config = dict(
    arch='efficientnet_v2',
    crop_scale_min=1,
    translate=0.12,
    hidden_act='gelu',
    expansion=4,
    num_labels=11,
    residual_init='none',
    optimizer='soap',
    beta2=0.99,
    precondition_frequency=50,
    one_sided=False,
    max_steps=6800,
    batch_size=256,
    warmup_steps=340,
)
Rows from block 5, named by matrix and row number. Each number is 500 + 50 x the weight over its row's rms, rounded and kept within 0 to 999. All counts start at 0. Numbers have three digits each. After the name is the row's rms in percent of the matrix's.
# convs0: expand 3x3 conv (model.blocks.5.convs.0.weight, 256x64x3x3), inputs 20-29, a 3x3 kernel for each
convs0.73 114:503504463497530417475566490524519427498505498539530467511500510588453523560513498436500535440492532478540506448486406514484524518506502508486547546556529489560625567452554521426496632372508557526540465501543500519518555508468503436432502519471428535535469544422451544537
convs0.74 094:470562498522467493594445476418513503478492561491565394517432611529502519473398454504576632427430557388488455475516541563536562517549510526444494603506468460536523441465550567514557452503532543590513546424494446500450499531498520518521480583530488521415499406399426523590
convs0.75 095:385552497540511482455478457523531571502519510435520519508526409587399465549484530470541480513464566517544548519479483458513452492455517516456480556479497588502499493498581560559485483438360479427517512510513498393479492549639500521495445407488586482494471563490455525501
convs0.76 099:502505459504449497509503572513558488471523570506494464536570501544474524495495502492512420432390423464507501548494526489548425546546498471474589547462505489562499421372572500561463446451492542481533528518603571522459564460472537629537506537504538426522481562551430520577
convs0.77 087:507517538417536438585515521453499478469474454686542576555484543436481487643432463463432546461499567534457583493559508559525602499553528492548571473494585493504494444462460507543518646570551436515439594486506476477510527521504542587506452355495526480534519522516568425513
convs0.78 123:522597511476479570496399522465566407510556563394525519539435425394556479567459595587568496551518465552524512484520526434564503545363530492398548534568512458559533577506513497555460528383486569452376433495502493450546421535466550454509445535515478471447473456511528439562
convs0.79 103:441542563487532544430483496464430478580472522535430476443477437476525457612554498496571573507529485587535537450530518481454482547508489459525454404504532464577492571475509471510501521431516546445474402478480511485465500462549495463481491443539576538585429474503395497489
convs0.80 102:461515442544455462481500471632573333605513475521494502500530418553467547443527543510545482502607563506505561401538460488487487456413578438500476441510574517483509569516517498475465520517486522588452489561401467487526518475494543546468466518508531509493482450523471434497
convs0.81 109:558587528546428440368404536523514478436493373476448496522574459503400493462517477503505588432531510523370566513521504446515460429484568515518517452494488612538420490440509525498499504541436428608413477454478529585463624472530515413509540515548543538530374597527563464432
convs0.82 106:550568547537517500538522544495545575523537498429461447476495539504520534545515506570591509377479535563526563503469524533497502501428594549505480379511632539469522542451511470536480533595572485463489592446485425449472498426586549498428496575527471536479532456492456492457
convs0.83 096:533465470531480504535596552485422492536413563471553490580471474465555501451544454528568517498480515567515464487468505504469487509507492585398539432496460507518465600517507481541498486435466503464499467594488493483523521416517465413551466471467506473522455557587393417419
convs0.84 086:516554470454554507441434461414534474486436506580539485500505475530550455436510485547522533484649463503544432489561500466536540566593527537508507490462525490472472463421491524543456583532525539437591439508529541532386536528442491443544457465532595528421525464422512430504
convs0.85 095:543500522546463464571492576498411449590456548484525504570504466552472464473464399501560438568443495474407556505481452437437566462589482540547605525554438552481437474541504500540430612418534494447444609453500537502535487498507390601477447490575459527434474523487427391629
convs0.86 091:451564439471373530561507493415515521529516443526516468621438500552569473480500502521547494519624457569475427515501499595510505542529452441607504497445509558460531481411513585584546493480464459561454550465486499514528510523524507481480540459491497524541541553471540516555
convs0.87 096:532509440481466457456489550591524469536467517568453556560421465463457443529473475484441437411478545467531512493476526458413550455457501515532412482552489514526556594548497488558420560536519474559516506529549470475521498441513444563441597493425563481435412551444564478489
convs0.88 102:476546441559521508474515530489523503402496456453519511400511473507492475510557461424442525549454526421513594495424555495524469540584493510446534467539457521546606547488631477596499484471465548523533424478564386434547532526492524456470557429544481516533440410543457497493
convs0.89 105:506483559459513522464542402430406493457514530546543426392627453502573447512557576536543479475506439496508513524525473481391487496547433518512541488460518457510421387507478474521488408506506498381588430503500535489463447473460568477396565539558436526472532521492446478606
convs0.90 106:470528551568437422411466413428372484551570451511538532488518501510468533465521424464471524568450542496393558475516465523481478467453518489464582442605558485510459461506563516549497457451534515494488481506588455489570497402574449552508545451504517435521507569507466503462
convs0.91 078:534489393606442485499470583533506477395455515572522543459516399530634516514545528565504499541556550490498479456437560500493520473479504593472506468468437477511469419471413505609529573485540498446478550529537560472522523554499487449474618471585558560463496473464545415556
convs0.92 103:522466446505534549515440488457403402507567481575531444402479456518504564502535498439381498506488509511518565412504569598510433439443524539492452463452499489488506531564531539481426465410511588520409427575561526486509565512554500497458536460431393376443571460540512490546
convs0.93 094:509616539551451484567504494531487480465463429570523496519439471474523480575483571495504489443538491486459462483410492492491526566523570451509495543478562564525443529494516589591409551445632448528503568470458534423547513467483469498477552523525480572419425554452492543495
convs0.94 080:493448504493459550487577504513404470517580508506471525588456528477478525495569494495527573492494544428508432541416530483531483509476485533496450468586522565499525497495483525474502496515577515569507421498471561514527503503490439374454436478534463382521473493491441455517
convs0.95 118:512492531552536458533504459466515495544539491484479495497470551490399534474512525546545528509490495519540555511528540525598546522626559505479550472544556549529492515430478564518467522515511497520529530492553487466449493480455502585444502490441547528532510524530535483436
convs0.96 111:474555538437477421396482527498437430495538573505543481457498487472543431513529561454578385481542431548454432484489439540505444554584453445515486405552464485477423623458458487487507560484485432567393460552566465605547500435548545536480420433548487467552499466568465575400
convs0.97 116:517454501493482468570505503456499537589463486420574496479485390494448474535536447568437456547413436597433483503551446489421459552547444581474421543470448533486468497568510505456461465455460579481472487596473523436456461490501514509513385446476463400459499536498504460536
convs0.98 115:476402476498470537496471429456559452425398515475489512513491541537506543483448569625509486521546483474452410479535446533445472597471419528374502451537519506501475467407504518451441480530542601524496403448507519451467498388476463424513563501497446404593489447472484487519
convs0.99 114:495501487487558469507582507505498604563481519563589433540462536456535451445521494468552483440500572494458538538454436437531530437502517567470530541500509531496423498527552481523533496399556464442523547541478470601489398469492489468453510538474481474449502585527390486615
convs0.100 123:522458515432459525479532502562456440530501480466532439581535426533480509532449463500528508553487533461324622575537478456515481462542484494542490459483548382499528506497491548482515584624503519514462408558459466473612534530471495491492546482407453451441479571474502497506
convs0.101 098:546465465557598446468573430572479557537534460526465523621377504461471491483418519535529549564482448453537412477504545453532454482485498463451452403465500544489438646561453539413450468444471459475518528506553489519443436428429429437557451530463502523503486507511504505507
convs0.102 096:466479513598579535542504535435535590500609452569453533424508509487449355460470490530464444463529540534404462598596549574555467513477505499422583443498497477481416478534498559487500482420502585430482530448495437568527464452386509511499472457484561552490441440505499551461
convs0.103 093:538427459496490550497569501444543554551459491538491523510538457510509472511430574515523437494497417419539571547572510544631564527435548427553530518564516471528454556478561535522503478481544478547449456515496628562581572465511575393513546490450497562571477456532509577499
convs0.104 095:430510469522472531541498508591565564570477430528586496568474525476477519466509437470465465458545519525459516503467511505581492526477556530535469585502577429542461541610598501490446475439480448556480417498553501535476517518553478452541529404489476446507550521438545404526
convs0.105 093:537542440543450427438561459498484534528505473475511452478530491534417596494463456671417489490293532388513387561460562549488604486507389424497470444532457455455440535469502600469550440494571482459550489527510465436552506533456458462412566522522566445499489498516493542539
convs0.106 105:423536436451450476509588539477654499445421564555505590524492451524445552489556529577508581525601571480570459489480582516516480591553588424529539536539538507564470560382498539502601446490508416465457579459475475498536458513485483508529540452434464469563559431411483639512
convs0.107 101:456485517477475553577468598553552528510557519500443509541454593439520476516414461530516538519474507500542585507517513491459507528481453511538511562576502564591495414535499532526499594527468488568575478582549514461510509487485557515511419501462485488517499449459494506539
convs0.108 113:473522434519526435541423456464508473433520529455555484493528513584442565573469493547548497489524574498372578522593442452456537446406490418536521456437505561494439384474502573429480569437484464453600403587556538443524505531350512481433471477512494558490485529564519426553
convs0.109 120:569427471500595457524499479515501532469577597435478429474456501545524502507560492535549503501581445533510517525447531496501494480450502523447529498593412541542484429530494587497538435438503449558536501457462452579529502587448525351506531524557477470577509558441483513500
convs0.110 098:496489510434501543523551491474556466423424570467551512514513467455473575509561476459498495538518560450509468532550426509332545611502394519520557524536547541524467470568569548521466461447539536506573510407504472450524458591443522420509505492572500511472478487536423428555
convs0.111 100:460533524505456499453550459523488520485558482482437523595523554511595457519535453542413424462521364541491401534498456463541509466520508457455474518547505438488457576513520518585495480468498538540552565419600445560430450522508502456490522484463583462475530512541595492536
convs0.112 116:529441512574454461481548511574466455557553454465553481386529600517542516461438508496550550520456396495557403496508446547440441496495480486457494528559472526558534547536584574528533474473498381498469597440542479516458536540466524527491530490426547511481403351524503517457
convs0.113 092:581523477476615549412491559498507470420396498410513551468516525406546566571465531460577474466512593468539532457432578503517591500570510470467457488470528491553547507499498431435441465421521501515413464581527528516359546455528505430523603423581439545516483496432432490558
convs0.114 097:562487425523482603420447569538491511546488481512506513610465533569580541527425467392507492429403511590498535525416596530549543529513431482548460576541497471494475550540507566616504537459450567397510432446478583531566513524558506392387467539563456431538522544455502579538
convs0.115 101:437494490560491550585506402580506563583472533439568493477542467504426504474513532499524482498541520471572554483507538467511469513492497551446499540475542498501472565495467537430422507475535493431608571531446484439551472476474468466424522513448562460531421426540523422551
convs0.116 084:472522573492454430548527526531513530504404455470453556466487475588586557469527428481488351488459448425464457505500480598507567502459496499498444506446506519489499469518506535500478512479633495501518501494469522465522628537455599418458487489480551507314562480459539485538
convs0.117 105:393535513464452525445525504466506510537504591431421493454512447526450494617506555497413482435510466463458538590526526584497466536498539513473548541521555496534484545485474546528471527591476494449585491613489547518517474542541515440452489413420475460460511479485472487461
convs0.118 078:497510541446535513433548588499468512584474575476477432566543504436436480532430484440510465463459486581484500500508517535516559487431558463568580485561568520491432571521499547595420577527575411543538596497498486489492479586445496543448509518558486506526520525461486508462
convs0.119 092:450497582538403470648472606543453587525496481490521404581522552545410456477446489461484558458573553404446496518474479450531423489521502543498506495399490548528522505537512559542522636555479574447566497423517513603522488382515488488487568520445468523427512472425576562490
convs0.120 093:418573427474456490620470455448495537553473484480456510518506503533569471487418545594554530593541562505470572532482529486433417575434494445507472540493431389455535545488474508567589468493430529447520443524523488368492470425565511643468528471485568520465482510429523530555
convs0.121 086:516432481573578486530560505500488535513606473518471515423537509519500508443506517449462459470460426491472516510462524477537479526516463517521496400459509445461600494527578529561522459538476453481441549502581467522446463567490520570543625503510479516403494567528555460537
convs0.122 096:417449481578497552471453528524515532558499510602507456466460459525496444469529518537483548561512534565531460589508540547523459455424477494435462523564556562531429530450481432504526528526473474508482629456576562414509420477509496528499370550506512525464580389541500496491
convs0.123 088:426529528436605506520539511482406551524473541409455530472513534512457414483487463527632450565495556539510460469556522482513545462516461443400541556486580548567449585476556495487485575508544593559564499416465563490536514461577424511458480403430582470562508507554530442408
convs0.124 120:565517477509472454457406408396449460535473539423453537458477447501440530508541471429572541577564532577615540464598419493499553462531570520489567438511533455493568564485529520513476473518487477506430476493427409468466484448458489393434535453421580496529449437516455505448
convs0.125 077:431507518492521451574435432457498510476550586520558508483547495463532556476431546570415507447523479562586571545378509528540535507580554461573373545545511436480532466529547577508476580559529471512445546559546510497436418569471586522455575543527544623491592484494576514482
convs0.126 089:502561455491491422484568560502462480498448490465508511499537457538473517443504501572453511539518521479454575500505512553450464425474476535499398415438437526412594515479524581560628581562439595541442544462555470536524421559458581481497496548459498415482513480511494576545
convs0.127 088:514520542582471582521453505494415451472511519544500520461540469538425542472492575545483491526448498476656532496522505468503504399558441470504467506417573393553427544525571497585405508507463514457495509499508444424529506520534620464539460470512570488435530582497430550509
convs0.128 091:444450496487427562411459500455532466464546508514488490484570405518569423537453481473531487541540541534562452583462422572535459518527529501474576419396460548554418445441548579513442485530409543470561514508483491450515570545603520464475483572382538508594454504522500522475
convs0.129 101:538493481489572393483510524514586483475385477452469490536538538538537425521524535536519404532564475481532472513545505517439493547476505414495598547553426573423442463538468552566496508431568512487498501424494535471438498542473487454517425513499463523456524507543519496464
convs0.130 114:397495504482481581462432521497515468466476432585426495513414523446561514477427543475541558497525570523432506530529530416552441504531452514408548418497598520502462522477461419488503410445600391487588529456510501578477418472518498532479506479546497475497449396533508534571
convs0.131 118:587486565480518474576463409474520570516472416513568552493424552599460479448455421474500369463478479498475559432536461569405521434498494481506547469512463502466562534497612455459526497540535485488466422501563458457523556513432528504511552553497564469464502565438437577411
convs0.132 105:472594464405458493506523489454524518566565490466572578509570458544446484464526537464574555552634497499520516457535550470454548464435496475492480464498501497521527504582496495507500473528487535471509515483426473462553534492548530568580469500454531523425490569532560530564
convs0.133 107:476542550459562561554541640572547430597557540491516533479537434537563432566545529496520492498464483522494475552499495485490427523482597480530423476466521484443432534425627399514509465431467542502446531605475542637461557440544422561458472514527529480511474494515389545534
convs0.134 103:475537413426497529531529558504478491441461455448499502457439507421507486564536469504539521508565501642526453524546477476529541480482429546440480555456544428532432557490522504431547464482510545463432506397462455461456536465518540457514453533373545477459449471553423518482
convs0.135 091:517536437460460479459565544370539526535499483559492540515521535616492480472546482552511407427480477595465474564452457480441513494376479481529492411606455430551490418500493543462472477467494544487559515558561478425598445410461517445444494474548438487527578473464430431468
convs0.136 108:500523460607484429526502575519502463535450492448565562522524511544528420485557474512522494590470537548558621535459517470457530453474507549531482571457498504471557513414449560482504493517423458533541441536462462428509531471533445637398505538477538497563522381515537344543
convs0.137 108:526512311458522478524505601526598452473602513512443465535475495471562450607482606511514491512509509436530573572379517493534473488462583465506443551558480495464456536592573456539647528447561479492492503498526531555480478526605459473638541441545467583496506538494414530529
convs0.138 107:504496527449572512554572573456405421594400554504526509401557410501470588496478462557577478490508496542428522441502462563504498487515488546571432555543548573449418536512436435545513532491581471442462578441463507528426412520452451471541513553594486476470440595493470453545
convs0.139 103:498433504453501490553518468542435416456427495466464658447457470460463514461477517484530527473454435554475511564484551553549550525534576581598603531558514508467385535468600555469527444441578521428481503617441666490471517473451511489467538529470556410477557527528557523505
convs0.140 086:484550436499476472531581416573484530455512444474461538575442537457474476522503402516505590457426501545456549408476471497477521435470543527465481500526537491491457410447483556463434547498568456532408492454615518385469569518543469496452514472437469443486528484454402472503
convs0.141 105:467490509519506395470490492477528461425581520551548521573457480546528478536465498537473450480493430382488420480486427446447530456474427301532541413559596469389558526507499521464551505534412406425513412549537481483546530448480562539461497491451512467513455525494448501442
convs0.142 113:513452538508540549461440546500538452521366486475588450447460454527512526594530483452506576436539558521577446536630538512482496478493460516368460498574545506482524614435488498582563468473542512507482506342500399526563488472489530444457518496631620552508462457437530500582
convs0.143 116:520482511480472462505510509441459498546518477521511509478509493434528447540459518451572578460473472554492456485536440570570514448538480530499463498457589396441616564480434500467518595467520465490508562452522477552567478538483457533452486546480502477430499600510462489579
convs0.144 093:470498486482471528485524512531563519549540550483416494577473523512455473444512421485536473405480547450458560472492529502424483529529395533477512584489567425501432503556553572478525495498532507560501566502489387483510473468613510462465511537426507511412531480526494611532
convs0.145 090:527538512555537413471511542514534429435438501572398485489532580475429503594572519491492556524437581446521438517530537614517504525459501510556522407437531506490462520503565569481521551428550494534469474395467523560465499395575469467580431502421542477496566568436526484448
convs0.146 112:443533583472461555406515437449552496484461614474525513493539539556565459525529557492534438480507475547477529499567534488431516496427408517572488496509484482513518540409568464530433349488546430682481413535566492500431548446493453498581482509516427497439469485553521535533
convs0.147 074:525482449523512482570485515513434579455590553565441491455491542477502526403495519432524400521441440469534461428512466610579497552478495448489542483492486525506510440555572487507516515474534629537406549458486441425548502521486432513548545538436550507450559532545528420407
convs0.148 117:582506582562584517463469535425467499570543504558463609505429514442461471519501440426439474406430398421468474496522431446486522459481499450430484530497508503512539666567502552489510456533458405483451508525562506506556466389585483517496526459546537552452516434583417528387
convs0.149 097:488423550462474398529454453513540556421468528459424580547392423398502463562520455451390435390417600482536504544514515486537594494493503519397592413484507482490487529487667547555458514453445416479494489396556465414465424470509552459399444450458604407509469509511480501425
convs0.150 095:510511536564516492498568465471520428504493498552504390462581484480506533528531489534560501550474531545505586470504443519591422505549447494563457409512437461474504598439455492498526510445470492509535487462427558447464503402415450435451540498530545462469517535537514490599
convs0.151 110:477437516526487557495521516470494497428495478578623417505487490552535450624551549478488538505457508536508485462502548498485478572508514420411515516533535590534479579511452460525467472421516593538397554498509498564538473495482515437590508532553376467539488531497547455481
convs0.152 111:563475598532495541551577461494531528392509562383540537535411474538558427524533552515525537416466530516474508446546495510496484532449440517424555515479573442512543511505493593472427547455547472485530456508531442557548603502567504488459493551499438477621565456579500489466
convs0.153 114:568504487595488415488444497497479443517548493520554529459484553540520462444543510561496559497530453446524392505500430522471440593434432485546508553476513496498559476544497497441536482509508506413508539481541556527509466471457442570513487549439510516550521484533481401469
convs0.154 096:494555442485437470538505460479523525443473458530464485494581428600475494546515501503470501472564558529430511464398559533479446414478524501528512579489556575607505596556519611506493482519536526479573555387485535485585504500550569495477542529414488601429424499573458525550
convs0.155 103:512523415486556489610486579581546593449542480438543519551472559545492540549536485523460414502498491462520525480458467488472527467490416466510451511558529562608509516440509504490462493419568491542432510570479477524619527463512435561528519519516390451535476469548475448519
convs0.156 089:487470574472497457538489575554552561428501511505456479464480550484483473448494373447479455351494499411424525524518473542548497495487541593408540396511434442454553553518443645582560429581453503408517483544548543521492488495525516466530457486490431473435539518500533497562
convs0.157 092:516526486507475528447586471567508440449436522497564496439511488522546520518484553472580485568644572429501557539473551546479545428460487525490454461504532476484499473501507577543452560532488485530408409528449553429609511533498445551544605457458576502507600460543476515389
convs0.158 120:578499525530508440490466509512457588549472590425478564452549572417550598552484578436468546440539505528492449550430489529503495452547495545569538491460579524483490514579474401478500480529466525519513542439533490553438510492553510487527521518593567487541537567545533528490
convs0.159 089:504513491484473552486523506501539473487475511489530554464457551528375556471570452520473496456386563450574501503507472493469484534427517409514613465514526436499426550502509481428543424504522464480522574357443516548470434539544516441563448482485523595450482552497436489404
convs0.160 122:539475449530469486541520532601532479483464480437470360459501489480552482529502535512511470494518419557508407531488522479408481463470433539460534501527472515495510465437469438458482469496565562494403543448545543460468434527464459435562518478500450477529544449499490544489
convs0.161 110:533516547558547440537487499505518463601502484561507477556494446522607463510505529437482553522554516475492532494514472487536434468531538517491481454424605498505548408604453517517571465501481489419613598487515564418549443466548449494579456472530503457420480473484508433501
convs0.162 090:576493493436522515537552447515554545488501465450514463438450445463506509473452464508486451507572484495433463483467496470498466503545514495492505483379544499380518490546394474595503529469476539364590508532491560526488533555465491452510425448539499574490538521461414565481
convs0.163 088:490552490536506490525488480504547451579523553570448422590515444467501565523531502452488456521533425424452554564483543409510535471524549457504466409513470543508401518522558528495453510507625493539473427577574501453508537526425535494475555544454441477432446488500450428476
convs0.164 098:482469560534410447414611470586528528412451422574485524511446497531535599423548533426583600544567509415426553443433465541520523492497471501488472452504555533464462380453493552445443571558567560463481495607621496471456507485505384387526506522559380406530463499453423603544
convs0.165 085:474499574535466494480482487448485490548424521393530492395465495464528516461542551585556424521473516444514501574462518462507546520520485494519484402507571496467452466496524581479530455509491475495463504459375600571436581493494496474462556548396511499399465473490474516571
convs0.166 091:557504537413368419525433513537520586507462461440424485538454457429527514510551562463505508498486529521536482455455482484498441390482544451539556448457481472426489513460443495468487546461475449464544484515499532466518473500533525599571338508531532575526484571423485386536
convs0.167 110:544462506460486428578623503508474430457503469498430488513605546508509531503508563591513585545541472531533491490501538510506479524503469434495471473492513501438435440507506523400534518504600579479551419502475531521478529487566483469509521545505483508534523424527496470429
convs0.168 091:569473499520436469578416466525510550493492510393454577452541492387491500464367578505563512601605519479401476541588547514435505421414484572456480473472501528458595576540483469502392528457543505483540433495466487527482513497419483569482560550571482508598544457556571490437
convs0.169 119:596494466518447481385542495518462532454491578431571405492387588546522541493561432512437573479486419484456424512491461480544541568529511493491479546590448518520400467521476544511537585389504500475413409524509439530429556486472588369622471518495589493463519502496418506439
convs0.170 097:402474534450409496481533504557436689465588490476561473496454522532529433517533506431530604451437575520546496470527524458522577566558516465508505464610486455478570488462588570547523401418574535501442479488472519453494487533521516532425495562581414570561523476575539537466
convs0.171 107:509472560556525453473599531543456449529445536521445516533456526458473471457492537542442555413456591451406502482479485500528514540544421534512528532440559453491537508455430610554423566519531482428536500496480487526571550504422495506459483539359527476543550505525554560488
convs0.172 124:479439512658506469489526539570556496598528415465463501490552433562458491550489560472478462526465435537571395505496489559538454520485521481504526578451480514565497458531522545508492454469548514444435606520433510530481423448523456392569517496520486411549565430530494486378
convs0.173 083:533494467529471427500523472482536562465357494583433542576465591503548408469475592509479492586520454536510344537531511503508539540550510566466544495550542524513428428468595547425469455505467551487508449501472488500566444475557550560518441467458468538570465511498465495520
convs0.174 107:473507498462489500442564542546564529544532463440394337528484578523521407508457493489516471569511490519507470436434553499533443497361539486494548463464475585507499441446516493463453511470554540552471604525528516526529490484497541517538504615566591531493439488574523523443
convs0.175 088:480466497548534543528496484439543485545547587533585493520469578530531482483423480556593555529527458582466406501547534504517565543457549463439495498427491518529435402518512455601540578517430514508509537431520486495559520573526509534529444528465692527491489461537528519479
convs0.176 106:470454456557533445432600527423542469458569526522520541516522553531503540455547434559525516558443414451529492530521557534531537503546564459431503470538499539510396480492508482465543475554556577517487565440497450526479566505516543548566379483481472567520369501553419544455
convs0.177 107:491514513503552400508470428633489533475497493473493473543451528502479491486481495585473479456539440542477425479452523466557478496498475501493461524621580517462590510477588481598436504484424530530603544397548522602516519521544518511443472417476498474487427620430582515509
convs0.178 092:484562458431483500440518476443538557456508561479525513609441403511519452489504546585466480440561449361547459497524497433442535555438506467493497498509459448554540468446551486543447458493473437581456456559567559532478483506418589459493469490557447535481487453492411491561
convs0.179 088:504548486473561591463556493437520524437548558530542598519437499588426503477519515493460441454481460450529562484604571537395515448536434459446538403546543499506495463465520521474571536567490571539492468548546393455511553516415517499447488539470453575444354456468481560496
convs0.180 107:460544536494463559499423488449500558473426496543417488513386588591539466492498472447447410510523499618596506508478531467528586490512583494496457502595500518425621454523556483606570460517515541496406468436443461518397484561535431494587489538464517553510482471429423434537
convs0.181 098:498516506472476524529506410521523439428471470478425525384487496518459559530413460439496434517484448551537497530455605511538514440549495476462534494438456485515509540535416413496436515416521484484494552470502439558457575468482444459532484456485543466460527491536488507611
convs0.182 118:506522479531500461493484498413576487476580425498495508469513491587489529581445492535539465596503485537503517437544415510372489468453519459493461489554413508470600447497543442494569517528601533520492463548473409517441469460542522501502468473592514562518440580539470527444
convs0.183 090:500536504523559527508542602504462529484530435443540568393456477405488526461530500584514451534537474431560477487450560476439504527544502521450504587535542546445498465572476465465566597481554557562432436527531412488528480563453396545468497497523429537441506415531652408503
convs0.184 097:549473453441498385506562446547489514569500479555499430462560485525503516504563562484406431502510336455480545540466523536519547508472395425579456503492560408509602536512555433558539475550560495549505588570503520515590520500450492502518533499553523527448435477533514504452
convs0.185 088:464505496502485557463483451491530528498370532504537553487475490479534525489421483570501593594552536435476564476567527528477517424582538477521467500429480529559414507540506517591483529446513464480433539554457631478494524583446472622578419497587460555486504523561427476391
convs0.186 099:465512470502505428473485522481440423550508527462513561512474559588511504549409470518563537554525482439592517417516517429426560563490525414585565531479537475538577475519473614482501516492522497500628535528533505436478526479540563455554469513503442526487469595505555585476
convs0.187 109:509495472351448401521556506541448545442489548550490445497511408427559547527507492540458442546528467497464504508473539569533422543394433506439488457583511585549427536518450512426515467458498586466584500546408490436444485531448535470485481510484547460526552504500541488464
convs0.188 100:462464513478659472524461474485524522559492463559500485567525587526410482530504506507480473488556418437414444453505497562508560462544464533472538509378445524592472500520503527473567533425475562455514506546516452507431470549448468461522635462388503504539526438489401508469
convs0.189 087:475494622405494450408589529461447583532524579400556496448511552544393525490506614479535492614620610485570467469521573537415529523560507504475576502502494538572382475428502552537514406519484544461578491515512476445484501513454520538437485470561534450521541657455489555491
convs0.190 093:505530572486473510451474489449498427456543565503486512547569453515492507579531508506498542470412541418465625499511428451524433572449537512426496560505458492629485524482368459571433465484480563495545416506475430435439482504576520551526488588472413513615528540556528445470
convs0.191 091:551488476549485546516563460453510641456526479620458405466498502535508424547526532372498509502500410473508403484456557529506537527504423493522513530568549498522501425500519501444506521495559504485464468416450604512493462348499491457424510497516508538470412444417524427499
convs0.192 104:564550473481543541477518544514466468468503586513533474525500570511550549472471500575475468497457437510479521487470496515549436461494508475437553528532475433447459447511462435506518573443628583373455462592545488644459514494528540378532509577512466550498452464535489475515
convs0.193 099:595499497594548442526500501533603470413372562458500542483415497496484541442531486419490489511476464622525438547528574431492474494487543495577473484457551352418460532588539609557472430431570528472455487546528521574481541559520459373522502498506478420449537517464489597586
convs0.194 117:451551563486471488441422545654482512433532502533396509516494522403561461496488628464480523483545517492509576507460477453532555526553449499573485502458581535554502521457537548539433512490475446523571611538414502521530463522494461591528468482472532566560517341505493548427
convs0.195 092:463452554407415480465600507546493483530441593596456447492466497500434489593502563493503511468486509479572545523494531555472622524539470505506499464435481503441554508466460519509495488494470433499435462380523513475500496555556448506514418453560564476509515583503516447523
convs0.196 106:544453484526510475401492598478510585524532513429446552556555490507549366467453575528549510473476466515446439471518557478533435482438587442529558495582444580439495476459447453515535577498551539500506471501521518448483465547483526513515483505564483529561554496437501483425
convs0.197 111:525603474480461536452464526504421452392417502520586607521370506472591429382487557536454552470521503463512434372444543464597454586472544613419465513522530498540451555520532505479493410505469508584458493524503492487558490454491505458474407582517407426474493498537603517526
convs0.198 093:472450478525543480566489461528561494524466404537482519498539501450496452425444507550619466543463482500401503538582484519514483536560439530506464549528548535457411531490447631571525462503478467509474453477419558536522565478502546476466439495498554513497486500511617526544
convs0.199 102:560410507546581508412608522473535594494505482490446467495482494429448471545517535547454454509526470463534482508537597514452482493478497517489536497452516602542434491445485533427446485594511567495494479481486460519424458513542501479444553558538589516508508500530474541422
convs0.200 096:492446413510454496443490539523549542596571427491505512501574474494484498445469532428497517454521484510560403501475479475453522456463465509443502590461476491556520505565518478546516472545448540440598497535609524509394499540380523494505556514437458526455580532480474473475
convs0.201 097:594545459483482514486511491455558548463469522520504533458593481630547394488526514480544615533602529438505541535457534539511386520478487503552481483496487454479467434457489495588429397443540618396519448472495571530439528582549484421529492490619482550576567466521381480579
convs0.202 085:472401479566431488537557390526495486495488412512480530558453396430526545544487473530444408465463515546585361491533466473457480543512447482582469541556495424524473519502544474578399567391542515534500570558500457528533527464424488497494575527473538578498512420482531457540
convs0.203 085:453512531524563396530464457379541390563475475577509588479541556480493479574516499538471493478536527485550489464581545608474446468495533474508547479517455491514476494462581414561500583553450570540526628500519470573583424501505522516455457592545495529513495446413546547556
convs0.204 113:503564449540534553476508521566601494496517578561483486500501522541505535417506500523407453508487497485581505552555592466450520548473455447453487441539483468485502521422530525540505543424598528557392507515534466495525443505491474574548483474579471560496511553486472430446
convs0.205 096:520492572472575505530403573543620473380409493389523518489467452520532484519421480508445472557498566499481576543493520468467465468531558504407451492480471546445507499557490522532547522526514487556547558577433507339551526473480551453478462522439549489527440485489506549535
convs0.206 117:504597521469584513487560515521550478502503461460583414547451435543510498561513473498499598506477545483512418513516462571435427456509517415505564537493558449508486537471531419506558486516593415473515528458505489564501583484656489513582553525559535445435486566559431541581
convs0.207 109:562505537552556500585506411501435339554513430598585494478507515433499564413507492406504485396476512477529514515486512421454544480496510487476502527461464480543520510463583520482583561543483466525453525576501451430546566434536569433538499529488595520467543534411570529447
convs0.208 087:542510585496506523597627546461476427550403560501483523494406538519414532529547512399544540424460441643529551453501557566528514514458500561496549487447526513555461524441474515343549474464543449508545536467496467473414592529483488513487446488471526488534501511460470428531
convs0.209 104:448519595438491557563541497467472439539520456548483493520482392555522502439545523528533503509445563517389588505506480452439526449469524452526585462494575472559522516472494488483474535508584489488505507524504440508471427479538503540538455548480374474471542522557498425534
convs0.210 097:501503500453510516466496536427472478508423551491509540371486500492475584467501466533567574485480519430460531534573428483487552430600446472489523519426532490514489470562491554516381504568523415385559542528515536397487542507521454540496569472520510548396519494537490541474
convs0.211 087:552523450653512450524413444500518432499490624479491607483442472532460535534440490524455577481366521464522500606540489459494522523425504470474516527540497524537552440404446521604616462457514573413478426520465544426544552519503485494497540544483450443500507523484441591494
convs0.212 103:477544505399536518476501482455470511560552514497595476418397441526553410421559576521561501507511485484574496565399613505546438475553528459513488493445583421450495543487515503555546527464583455428439488450487559501462510567454506437532491434539486463494434540526499456529
convs0.213 093:472512539517542506471466573493570492591478540481505457412545439440520572525581485600569627433539552512519549528500502516443533581505576513514571441501536530445513404446481544535435609559503490448456471391520477546474523540468549476523524515476519495536563576520433394512
convs0.214 101:440518444525514533467541464486411432386475479573505494479540402476427525530578485494451515501527560504549517448520408425508544445567547500450448477547487443579458566567597552588574481494478497453525525471525566526457475606614445437452548493495480458350506535565545584528
convs0.215 112:521540477529471529487613422574515396480483543533529633502533390435519510370521585506440433460509505497532515506451504484552542601480538537473477472576599532538494576558456510484525423460486533524592465474472553510485475563548468579517481566543484431448549569465549548536
convs0.216 096:402503476454463551535450530484509477635433480555518389566493407517441492505543529556605486383530435560484530470544476520501546530590469470450539456474482567558542497587503621482460550456569561501483452494469544512490529466445529441468533459491524492504472570515547431516